Rows from block 3 of a small sound classifier, named by matrix and row number. Rows with one number within an expert belong to one neuron, the router's apart. Each number is 128 + 24 x the weight over its row's rms, rounded and kept within 0 to 255. All counts start at 0. Numbers have three digits each.
Before each expert's rows are labels from the 100 clips, of 14976, where the router gives the expert most weight on average: "loudest band" is the band of the loudest frequency at the time of the peak. Only what is clearly more common there than usual is listed. The data: notes from a synthesiser with random patches.
# router: slot weights (model.blocks.3.mlp.router.weight, 16x320, trained with AdamW), inputs 0-79
# up: expert up (model.blocks.3.mlp.up, 16x160x320), inputs 0-79
# down: expert down (model.blocks.3.mlp.down, 16x320x160, transposed), outputs 0-79

# expert 6
loudest band: 250 to 500 Hz
router.6:144124077138074111161152129135137135120128130137104128127102125122120098107126179072153166149159160185089151152101100117139127141098163102121138145114146118114081106163132117095157173131098150084108119158126134113106152188126100144103132117
up.9:153135158082158112148165127116086134131150143125178113161146104085141141107139150123159106149150132108105101153071125145101107105118104086147153135151170096086107067140121141185140149169135136106107156203155108152101120104158121160160116086
down.9:097112079156113144114146149151169112128111141145098092125123140140119104151117119083106137132128114142125135097182123109136113145158179125145095073133130143147155142109085171133146149114106118137155101099096117135126141137076180126149126176
up.10:151165116110130151092099077091141143126115130091120125137129128103145117125127117126103103090081119151170077111125149174154138099126114119160108085127147088139144133136133129114097130085119115116162143139141152110141133111181150161111146119
down.10:140143111111133149176138144115147126104100140125105126166119114141153107151139150118102155134128136106091109127136134126099111126156167123129137118135132126159136137136085136139182132170133106146152123130109087140156093092106098143145106131
up.11:109103139110167116113105114129156152150145115135134134162156129098151153107145102109132153156166141133123135126099115128142115117134138177118117102110162139142083092157165143121133105194148146132121112137121104129127103104129113130130094075
down.11:106091063125130168132081103188119140134148089159127137102199147156099135123154095128122074164108103106159102139151117152131130107096093124163119138096130134138139101103103127118199130189140100122102135133100137081149129170121155158110158157
up.12:156121167131112109127103139130112142129136153120133149161129099113083145136101140137131094153144121146173129123076134141129119148169162132139137123085142154122139136128121137127104118076148085122118094120135104096139172123137127154153096114
down.12:121178087092124144115091115118135117169156107124168116147146125146119131110148131136087124143124164076114099131159128132166115100149088141146110134154097145128083076129173083120122103178137102133156150122108127136126128171113129129078105142
up.13:141135114152133125139164080112143096123077115156141149143130124179129124115112142148114150126130108123117133110166109145124145139137121129136146144114134107124169120120149128139117125152141124130124124141069137127122150150113124119092143101
down.13:168109139096127108137121151172092181111121157075156147089129153120101121114120088144118161098121121161107130185109168112115141127151116100111166143101139141138126173111132131142157117107140163176144142132126116131144116130156143137115096115
up.14:130124108124121141147107088155131120141152062094129117141139183127134158116110131206113124108124118131114130124164075103111129090127123099142151128090167172169133103114138170123115153123132111115110166151123140140108110121178144085146109101
down.14:098166114118138123142114106091124104113094144167143116100135104126138071110153128149119185161180131101142099085091164156142132142089108117161137128145097092100175174120105095136139119117102119140099109133159073149148094155153114148139125151
up.15:164120141157139163113112113120122121113169128146183147079092171156111141118127120125147091162149120137110103098128076145118089147115116126091176094101130130088119109178144109108152102133132086139146131146120096132099132100123090138144114125
down.15:149119106082144114120106097142154102135145142132095154157120135100121136132113102146112098157167144105119127093133136168174160168153152113163137134132127137132148135116158120108114142139116104121154167124146140139120114148115129127176117117
up.16:136112140122099111125091142128123154117117134108119140144138133170143061156140089095114183138139128136128161142117112125107140088131142179062082112139141127114167118147119191119157145144133105160172148129142122089125140126129124130138091115
down.16:153089148143146142132159106135152080132138134123150126159102140138110123153158149161127085161142138140122136153093097135117149195135131106137157127169120147178093167112141083110149087127154095128120122110134108139170117119142171145140094130
up.17:108107118124135116094109140112142135076118131133112164129090134138124125140095150134107134146144090153145095178145111156138108084154131128141132142123095114115092134123142085182124115147132184137114158104105150106133129121146100152124102137
down.17:084113088125142103121157166137134104110110134155164113119131131116078117165148105115136133109095131119092160140133175169147129160105150136139146144128166143096132188127107112111142139103098156104131138175150184146128116092120137134114110149

# expert 5
loudest band: 500 to 1000 Hz
router.5:144174144148133142089164124149108115124082126125098081168121151097111129101133107083135102117105144101131129093147155111057107092133130130114114119167142135135143087131165133117098128157112127122146093156173136129128136141132107131140163131
up.0:119105129138135142174147145133104112173110109132157098109153162162108111156131114103092082117154125165130100132128153105159137109125130123159115161111114138130150151133102124114109130114113147140138123140136119137139132122120099090165121151
down.0:127108124103114142105146120166132126130112121129126133130114135215106101124149121117131144111148169091144128136146156146119167149079106143069159096126136144133155111128122157142125143126122119115158130144112178092098167158118161117124162161
up.1:119145136102124174133114114127128152161134135089117146125172134150143144127140107140138144088105143156110136145132100084098174170124162173175127190144144153140132163076082125152166130128158157122106116123143175151111118130109130141127126117
down.1:132127117111120151136164133161127142146080103142174120162179119147116154119083101147090114165126117112135111146170104155097132074137147104133116128144109147110109092174101129144152095178132108120115138159066117106142187124138131139116110162
up.2:154114105129114105141074131124081147127103152122099100122108125135156093106146129099102110101118151160132122100148085151094189107118149145126133105117148164158144147178131124133135114128127110121119149137118104145136153145091114113096114080
down.2:119126090121083183150144099111088102109144148107140135163121105149105138101135096088116150128149095140166129129095131095145101136151118182151110150178176108111102134094156094127172163113160135148076124153175162108106120145150108162124099156
up.3:139126100194155137142126179148117137087141169122082131117109121096069112105158092157160123171111165106140168103185128111118122109169122132136152096137092150122107085087101114112094131129102103135112124107150095128140079128152143135122142192
down.3:099098114144122119077105162082165173148153115149124154133157090150125114145131134113174109096100101115120107143066113100137128151105095163141122157090129130101129131166112128130133102123165162130131151156138152118114119133135105124100138069
up.4:125124121144116132117120082166150120128092128141122148128085147148091114104136142157115138075129131111147158138138110098136134123136120103120145154135165156153125110105120145159125143161107122121146160124120203105143143139122138114105114109
down.4:107121123092143131133122121053155122122137116137143153122150131133149149126096092087132092140169097146088100120106101183136175114134090133115098088114099124122130116129138159099089094118151106128170121105131113128152099147136174173151133135
up.5:106107083153134085154079084142140166123120113109143129101140097134171079150123131148146139155093105144147132133134115109131091135128129122161147115160151190130129111136116088122109136125147122129123147116066119121121097170140164139169148158
down.5:171150177155140124143161129116069122080113155139134115120117144130104113116128138148132175119135168101120125129099121144127124144143111125061140159159180110123149168110099111129136128154110145140127075099111077124108144093177130121142099109
up.6:123107108107142121151121112113136124128146165149134133175153074153117103154159171158124130119115123117097089149114070094126086190132137127108123100097125135090133132121091103114128137151089129128076133150143119112122120107116121088130108104
down.6:136139114123109121155163123106158101170126132121138112125147126131130135150109108146111146105155160123126184109138181164136125136133151129124122144144130112149122119114140163162134144127118166116166145117134153160123112119124136129131087133
up.7:101151156091187115090092096117109102109090102101157125099142117093109121184116129206135108125171137117138090184104143123112102110136135139100117128128146128161111111171090117124127101090132145131161097186090108104151132143134158129128124118
down.7:168154154124171106161097128102161146118139117128123144080115126122154166104122142117147165081117089107143103096145138145123132112155135097098124087116183098123128140147103152126090153134116171140143115130114109111145124124104164123157132104
up.8:118138109124146121132173155084121126125132145112131166155124146097131122105109156123096124139135134106132190154124138132107113126120168114161154087134116122195086136084111082177160114140133144121110131099109117174102166122115104105108130102
down.8:137100132120107091121152168111123117138117104144093092097151141140120094127186109123160117160140126092101181149103142131120127133114129150152095136098158128145125145128132162154136147136118089106090124136114149163172111121129137129117117153

# expert 8
loudest band: 250 to 500 Hz
router.8:089143099113147089130140142128159096145120137154165146127131122131094129100131151144117115115172121123115116182137146164182130126114112119108104151102146107137070087124119140144115154156094151078127127159096098065126130176115127167118126103
up.9:175174133118133119125171136122108120161130150116110133137142165141137131143119145158151129107085113153118154100117117078133170137141108127138145073117172119169101120112157132132147135093143117081141111132064123135111146082105105159058116115
down.9:181151103144118149141133110138109151168124113110105110143117109118119152133114120175145148103149106136136155129106145128130103108111136120117110122117109118124169130106146142109090110188101149150127174115138187106151137156126165094145129131
up.10:127140126118083138106161127133146138165142140090155190095163128135143115110129092096144099131114128110182107147121150137123091160094127160133121115114126143171115120113135161169130141173082118115125148137102151145152122147114123109141075136
down.10:124139125087069124111138121107110149116133136110085134141122146109134131146122136110147133117193114119134178176148099153130130108118153112151129131194132156088122150124113120090168143132174144155078141144123116128114130136173116076133146119
up.11:115109075131164145148138114171130131142139099191127124197150084163159145091113140133153095127140103126138123096162086174138119168133132156136149099098132126133158142154133157103153152143132134125139150117136140126165098113156107123104141118
down.11:141149146099130124139124154115110109108117137115127120089129137112147133100104145118129143079148093136112093092133156133154134131146105152087146144157124132154123127125112119141137094115115161098137142135114129129142144143143143168116149111
up.12:124167137119149112146114151158131132144120170107109109092148157129107124154122122102168168134158127105144117102148113147130142145107164083146136126145089119162175117094134124104149122122105116129134135155122113165121122151148111123133130151
down.12:153137100125086125132156143115175108149130082077101110117143131122137136124102165128140151135142140128158142074146125086102137162130130124138085110128145126154096119118148137109127086122092125143123128111124138141155137118144168136138148159
up.13:112136076153112144137128104088156105122101109130131165138158115142129151167148095138129158154135102096164142155119149135128147150155140103112119086143124141112072125156121126119109117158148127150098125112170112100156098107116137151055156099
down.13:112117131114090147117114124130158109107150122132141127150081100119136085121120113176162115133120128159122161155163158142153120167127112132162132107132120133166154154145124122116089162107162181080127113093124150138163117174139097145097165097
up.14:137143169125152161154142151126126078129122145138070100118112114166105153113163099101091089089125082159156130132153127119109145135183125133160095131117121154133138102104122134109149123129146164118141163057099082115149110134121139081117110111
down.14:137186155119149132106140142110129137081126141113185117104121132165105088154115115161131132102096138147131102141111118139154117148090136162119104118116136132124139131104130125145117199156139183166099107120133132113112119106174136102160123067
up.15:126081128095136138163155138139138127129128127180081135137124109107147086150118116138133112141101098133179149129173124136151146131141121126091148153142146148136149119124130118137140128172109175153123122114108154117092125123086070118125144169
down.15:121139115103061197121142126127144128137138141114191119111113165153154141118151145150106167103126164094119121169131148082112138121071150093155094102065155181125087122114167124158124153154127104125135150122138156145216102131149137154104108149
up.16:098158139185131134142116093133144136139120115110139128138094153141110134135116141146139153108162150132162129157134101104089202143106156178122132134148130121115124101121143112150111128101113148154101138156112158126138127163163109136108140160
down.16:128099122133094179098130133190153107118131127149109118140134166118113102099171132180135129154125141091149146099109140140140079135098116142148129144102156109152113125146160131128131161149178099093084124126145094132102169139145107158129183168
up.17:125137119095168124125176162080123111111137141131124137138154142123130107135088123103133155102113134104131129111145146137132107135125147115135131099111102145138163153106123171124159138105124124119100116148132134112146133132100142115094100147
down.17:130117126132147122145104127098162138126138137151124095088153116097097129118135143120147123146149133171149128131099122131097106166115124158117116132121102157076125139104160095136155094131127167144105110118155096136130120118126141138114148090

# expert 2
loudest band: 1000 to 2000 Hz; 500 to 1000 Hz
router.2:166163122136103113103179125150093067127124114099107108151109097115117114084111089103129107147099088147129123107102102122155085155080112113141123127186127078144094147115144140140099108127138117098164125144155121111092125156129156100106148129
up.0:114144144128149103136121141093136129143141134184131143117084105114100125129103149161130096123152126123095138181132134126126146118166108126102100143151119130099106098121109116149144094134148187122122145154084102099099106116153141169142119145
down.0:084159112143142100157125058130144133100120120104127101107121132134102155131155112165085124133146115144147099107139105122137158150160116125156150138113151128161137107134114129087176134173136109130157146128122099161087125156113142112129154093
up.1:148126138104155111168142123099091063134130152147134151149127106135137161136108127131126164140115128189071142133162102117132125084137111107078112104155088109122113107136108106149128132129095098127105123097086163135128112124143093093138164100
down.1:178097154101112132090107164107170138141136172090106118115095145130139113114114147112152102148143125131126122133111141121110153111153153192145131111112125103122146169109107118133102121100088130124115099134097111166159104123133168151113100196
up.2:148151119191157121087146161107096121119149101177122133157106159142132102110098121110133109133108119107093123130149120092152133095151094139139111121150116135124106126088129103067146134132142130130176148110175139129163133096122104170146164109
down.2:104141154110128099147127096139136140139122147110144126147158117114113160159112171157136171134126147116160135162095164109154139139137179139113139136145162108099140144103118135084159127103101111124079121169079147118131111155125155137125112152
up.3:112154142121114115104165106166137127149126156136127166112105122112162135126065126147158139110112120118109130175135108144163150119139153122134106146163141129209104154112109105117134152121132152120155090096126116141128118082131090186134104086
down.3:149107132142146148132130103089087147103137131090112105170119103112137144147134192183137123114124140170130098125097107136091144084196142099131082129158115139071106129134111102105156152125119089113135127104129116158151117147132127111121158169
up.4:167102128126110119175143158205128133152143145096133124174106155127131150116150139162140098115141142134148131121149077135148110128166138144105075098131124149099113147125155099131130077155117175117121126160146122071111148121097146123142131120
down.4:089133109134109137102094102112161095154123119123098133124111126128114120121118139145164131149120102133111159133124103134158177150119106087149119125149133167149074147127122110111161135112147145116121163107114161119106109139097104140090129177
up.5:121164163120121150132124118130106122111132106126082104115113118084107104149121171107114104116148131128141130144148133117145146103085144127100175121121138112114147109129148127113177172133124150141190138105162175154121152115159141113107149171
down.5:116158134139171133081131133146109093080135080170164131147143147145139117123133134136159159105134127117119113133162101119148134108106125157177137101138111132121120129078127080107086130128111143156129134142133123117128109157102125118125113115
up.6:109094148101138147124145153154115114121100115125135131116175137147100124140125153093092127117142147093142142141173125132128082114100127140113100124140136114115131123103134185112174147139131144134079111117126091139142120117138124127137173075
down.6:111101118149142129108089166118149133151111131127120149101092136136129150140135147108133132097209108144140115132100115101137122154133110124134115113155158134116090079152132131131111073170112123122118159103142104101096099147122119090128128112
up.7:126115132143119116190129158094108148117166116150111154128153123097140130114104051130165131162072151144131156102129191127130114172131135142109139149185127159167158144130148113097091129176131162155133135140087098126135115130139148117096093141
down.7:156143193141142093115119055126177135156112149130131141121119144103113115119144106094119103127110136118151121139163128108133108156121130137099117104139146123124144141155122135104151125116110153128100160142120112145186100107111106119128133120
up.8:134160161120115137118154106118138126163127108100158121109098149070117084148115146105142108111115110122157139158133095102111127173144107111156157123111132122156089153117162154107112122150141110083177099110085148125151130112085135136183126101
down.8:092123104120138147135127144126184139081127112138148121109166105157183171076093160199110180129158109106145158108121137160132137101146135131130074133109131121175146155137122092121160124135118112120120116153092095153134133126116109145114164136